A small segmentation model, trained from scratch: encoder norm layernorm, encoder patch size [4, 4].
Rows from block 0 of the decoder of a small segmentation model, named by matrix and row number. Rows with one number belong to one channel. Each number is 500 + 40 x the weight over its row's rms, rounded and kept within 0 to 999. All counts start at 0. Numbers have three digits each.
After each channel's rows are labels from the 100 images, of 14976, where the channel reaches its highest value: "lies over" is the class under the peak. Only what is clearly more common there than usual is listed. The data: small charts drawn from random numbers. In brackets: how many of the 100, against the usual share in percent.
# convs0: first 3x3 conv (decoder.mid.0.convs.0.weight, 256x256x3x3, each kernel summed), inputs 0-127
# convs1: second 3x3 conv (decoder.mid.0.convs.1.weight, 256x256x3x3, transposed, each kernel summed), outputs 0-127

convs0.235:477512450526552460450422445469404516508520534502442448452518520560470485458455480532578542523437502493477469468502501416541548489519513425517490534568537556505486481467492479498442512443480422533473420534429525439499542480457541565510519478464425529526498454471453499531528508514486467496478520473505497467447513449486538522587498502524433454522465520571451512424564483478491491499473
convs1.235:495478492485545502554505523451539489534469530491489472443477480516453500477543493443465462523498547539499498534556428447485526499492556534457467543503479458485443477564506620492407557516506486506470540531523491488536510429478428483449472497414508471542427487432492554406511535523571479480448498427501487604472511465564462527496482511549507429470489457557494514552465503401464535489532
lies over: legend (96 vs 0.7)

convs0.179:467469533529503555545487504459557487499544485549612502649517560505457506494520462565466471481559503488433466483488467462548440482502507443539459500489473497585501540442517470484537538539545507476489552518462438535523467507462469452547486483512503569527455495497506538559570474509467515479493524494506497478504547503531567554514503409441565435478519490492481487549480529535423540434531
convs1.179:518491426470457533471439417528525501506506420475520494502494451487465500459487538470489502517529521479501482478495512510490447504517527502560489539560510551458470443521467478480519526473459535549575522510500566440464508493540493424425533482574520505361506496461465449526494529487547520418467473470490503492451546470474525497549472486531533525524451526435541499529451493420528498563526
lies over: legend (35 vs 0.7)

convs0.165:533466549495486440462497466454453515515534455472505480503481452476542540460585516524468562547504498470486488516561452420483526491481468527474484554415464503472502561549479464475477553480549484426535498439593529437456481463562508489505515444424484526515447454496509574479527464500582539563479511464476524469445520439541605491528485509508456473421538497480483502551504455508515524501452
convs1.165:583511502532439524497465505535519453511510539493465459627515538463451476458440511517487424483474482459468502489482473534511512527532536474513521525546553506522542559485518492499550444534484513503419519533575474509537558519500536511523526517545508472477429498532524493515464533567478500506520505473509479544564631511511460527476524441520542500523501465496557487493474485553538505468503
lies over: data marks (72 vs 21.6)

convs0.7:545464502453504489476499421481514472560501521510451487560483462522484506555491449478408406622481574516494468465508440408539465464457387471615504541503549527537536455432485472454482566473486564474508457510494527533532499418513519517516535525494457431447450451503459481496490541514502524419569485523521487446552461422537427494519456546505523558460477488408540529508518481534563524475432
convs1.7:532487453483583534555517524525537502548509467478508548523490524495527538443526527469497416464581538552535432460467518485467526519467530488555519558477463444428512451432495531531521531501534428489546505540480563509535481600582484498444485547532512467540571510495560511463475545561534486486531528524468473481536525472537576583480553492481465466466493499474469445513475530585488551478538
lies over: legend (55 vs 0.7)

convs0.169:523461550493456492538490487487438555473488438533488463446526435516540525428461521448522522507445507552491519504529570493523492558463532470456492505508574499452454511559493563504590541532478480499502536505525529542503465503471449426390540524507566495545459537471441555533521512464425534485457482525510495480570496493501526564462477539446513459475464589478509466561488506520531543478512
convs1.169:500500517468497501468546523559543543551466480440531546518537483538514497479591476601486514459513471574516475518488489502497538461472469455442493537511414536490490470486472474501567462470516579491487503491532523484443441439435467449552456507424472521448501520492519438574523501499461480480496440555554469449535534458595495513567428487505540492497454485537479466474542421501515444479519
lies over: data marks (52 vs 21.6)

convs0.236:516439496560471502434487532462482453484512526452536541483553530457509481553629503576508459467463486436431429461573438466495496472568509500549488536501502494465511528535470415475508480526474484565455490519434439508506522480503474515515492466431503466507513510537571566495561494509494492466503462522515503428500592420547481544499483454474568477503513450490511567462473578469460448569519
convs1.236:572523526498465484533489496514475540432477448578446571456508462503568507496390507530583532529514471488495531466465564491477442488546448451500496487508486500510514503474546527510531539475511480493498516499506489476482517543493509488492540518501470533551507495531496496435513475514497487514508519514432533534473416443467502570466535505488470517451575527481509499498511484451520497519539
lies over: legend (100 vs 0.7)

convs0.56:502468514496445521433553555543492440496440482492500504537433493490487497489535360488498438526505532516484435488528459494532539475502424487521539497535455517499549573507508442497537493481479469452473518580495443509495491456462426609472512520528549494529411466504595487526417488446495522399511571503532498481572461504476467521571472484544470397520520445509502447485537446516403486473516
convs1.56:498430473517421582510514433443491501518523464538507463488511510489530480488459465487479446469604439467440479473456624512519462497476502493499503554463528454447554506489486499497504594487461470513538490488475492505481539527505526414508545570518465455449495481429476505543520529487460519509524476506482466485471536492461532447438522516468477501504547519453545512597539504526528498506482
lies over: legend (72 vs 0.7)

convs0.80:572504505552524627452603458497514545483530542478482528458563495498478544532495514594468550518446437472478434461439512465426535578457525455517419492496464557512514567515495547492541509514491496395511544483472465506493425463475422523504524470504458521533500500482502535513508492546475624492462517479487528511498489539557482610505515531503534474428493513567483500434492559492503510560474
convs1.80:449510497503536476518551548445527527399493493494470520527498422554480524551483582496497454463500513523512399458545556450520514409466522524436463529507537429464540504488481468507521518444518514546499361484559528464529513421504511534535498501502423461498507476464477517531579438463517463456454580486443537519473453506484562512524430525489453506572470515391533555499491542481458479455549
lies over: legend (42 vs 0.7)

convs0.119:477463453532542550490476493480499411560556512592476509534546535501525518502458500494494445483586532467509495517475531529445449479450514528498569471457505525492523519443536576531435442509577534554459509501522473511548490455436444474506472481421534508530635590490525513573534503552505551499475511522534488490532516530519524567481472535556574560537496541504455491504464473474499514474448
convs1.119:527561505498459487498448478511499496486505480425436514464446453472486472491509457474506587469505511503494485395503515552483468445512469501474511530489416497456517477469462458476536584474472536469533504444531513472539482526538564480491427459652478441461502494522479434518468474553509531486527509415563472515431428445471536540473492537396518419486498467488541512544553612467511447490482
lies over: data marks (94 vs 21.6)

convs0.224:484517481467487432499507502456500549602494462531490538403497475510510485495613503466518523492495472553452543504509495475475524536467514561526494529505517536483537509454527484464557518525537581520483553510479451484515430494475466574560440484560549519495487481524558506492541508587517493494507427463474540505477515526530484469548468459533480503460509500532483491500547512546441504438568
convs1.224:537486515456488421469510531467431543521460449507448469463498459519540498507424508543464474472507385497486545519554481402546487503557500521461484481511496476571565503608582520548518457620483509548549527467506433467455549502461555410517509503452495521559460466539475525503500492451536452439494461522467539498578516581491526544444465536448450462500516417455544472509492482482512503526510
lies over: legend (61 vs 0.7)

convs0.77:504544569530522592578532492508528511510520521489547533544564511496475498433546512410425550503562396499477526538531478552457486494500499432538503498566532482547523508451554508527555502531539555516509501510433441510493499500479490507542540476536490497431476482490519549505418522578514429549504538519483509517476492449505486445522512494478543524446558495475494481475493531388559562501534
convs1.77:511498476554544509480496466485494497506453493440523480448473492500522466484540479445487431448463410553549551527513516463502543505445446481479518503566508487472531489523489484528546504490469454546566476498538484525565477550545527497503451514480534490524526506591503544528524488466510503488512492399513520518422482473541527544516408476490484451483480487518462491515439450476455487540603
lies over: legend (89 vs 0.7)

convs0.91:528506531486474473506494460523456452516535407412521414505547510468474547500490484400468515558541488467505493515488480502462534508459543532569528471553528523595530535501486405503478483499443576537465517431564461562549490504473537647510444502477529534474419386536495545560529501507521486531501459526511504519448503504586525470547509528536522524476479474548470562506494581552541496542463
convs1.91:578459479489574482552557578563546484508472451554501532490465474455496507498545484503513488490492541594466422492529466525447440467515512467431507535509530463490541454399496529573487475504536490427528490499557537408507539512586551513480519509521485472487502501519513488474483474552508525541564445535532545499520497464511465517467522464455489492542522551414454447458511475506556490496500
lies over: legend (94 vs 0.7)

convs0.154:456436469518544499428553452497476513503526482511505487443532548476486451484507501578470500518457545426487519521438485485509496434542489530506528479508504573478504471472435547483493543547614475517541459584501549436486503528504562507470520516446539540522499454523485502436568434478472510460505449433473507434506522517502584465422467536477540514498517536489675569417495588549492464421440
convs1.154:471520508489430413524452440491493434526415504473517505495503484511506549518494585527515576485503466522506541452507462502417489518425533518492569520511604519499552429395455387442460487451501479502469498575497579434557468472540466503480528580490558464497524521509524471549403461516574556495517529493531527516430471545511530515510455528534526464565536458522495502463433538466463522501526
lies over: data marks (44 vs 21.6)

convs0.93:494477551553504468477470529560535470533564546539512460532471565525439491541510516487409399500463476460479495447499521493508541547565531518526472499541507484468502524511407483531509470437532563534512501453466503526413483431462517470504461467473520488475450519493524498500540493533564490430495521474500515476524483458489528563488511525466473454518519503495456494518493468476444526552538
convs1.93:577464512524484540485504527505488488461502533546511486490499494497471556480494445508463469498485513502503457484499500522475512507500494437556549494469478523412547464476506488526489582502526502535501503483472466504479587497521512482558490454549528470639509522537500539446579493499563537444521457544496404546491443495464491547493512510547509416485531488606478492488510438478487547460568
lies over: legend (57 vs 0.7)

convs0.99:579487579479510510522531526503647509464523483498490437468450546462457431492493493467459488533503543526452496489483486445501455482530505533466438462449509522513521564563502463484507470494450499473553500480466490474430537576507527554445466468516513441508434491541543473469540463469609527483500508431524532422474457478485514475449482515538507473477463478522470456508458649525460504579446
convs1.99:458530475514464553545555472593516509495513530475559446532550503481469473551443515527516487499463535600525489483507543500479438501523547510524474508503541445529481582425530481462520468503499545553415454534430518410514512536483465475480489541553516538507555488454509526436514461489534475555500610544536517431520444494544516485497505413391500473505570559559451521399541532503500453569456
lies over: data marks (61 vs 21.6)

convs0.98:512498454499537464539489519522446528465505481418515473495488496498572470495458474561503488503463519508482510537507560533493584544431531503509469490543532518479473461488416511570518466493462522518503464519510544545557515502494433437463462526455464467446476480518537549490526456553491513465508424519484515507495494636456537465483477545469563451530537512453559533525534523489571455557514
convs1.98:512484520480557509523543522533479471537487488497459518577488490500520552447504486511500555567549538572508495521458449442503490511548412456522547517508545464447482475444507482475452453502467491537495544508528524396438497417550554521511485491533526455504447491470579438481506421521502551464506554479515449467510472466512478532483399486506515502546496457461538456483509473464486530517591
lies over: data marks (69 vs 21.6)

convs0.67:480516518525467434469506568520512519400470432469399495513480477519539498546467552529504503479515469537533453420510571518524527446464489491514498482460511521535525511506492421510490511528448474481539465559515416556457509524425413514418475571504521440516487521431522520457432455481455507515565508515465461483554525536461526510466505505472489469463522536502499472525548533512515478534481
convs1.67:553560513502462491514471482568494519574501471510559500494477541519522521510452522488485490484494534563480480505499445529457479535525526544527514552465523510473505490522526531487434535516554515495446540528495521400494521415468519509502543525512503551545578517537540566409426517576513510504532555534536454473444515530500506475472497430538593472441550557525473513574475480487552527472492
lies over: data marks (57 vs 21.6)

convs0.109:458501473569470468544460484472462479441480608528487610457525453455503462507416544453507501572479449524529440405484511484450520440526452470422580485486494474516514486479485527467511470446446511478525416492459539416493449454491427540509555491510516511461555489561516496480555468518513463576506466521461498458498539454487559418504531474505466499581455501437570435452440497546449522511477
convs1.109:487489532535446528492464517493491457502456496557477474569516509548370509489527446514476490490482526593495505564499484494527439518487503524592523470474472592474448572534497510476476554513505483481518474506458486517560469492498511569495416565469469497518422539533495481475468561514463500534517488576553502510529471470480445529519544548577497546487461477451553462408508531437519483482567
lies over: data marks (68 vs 21.6)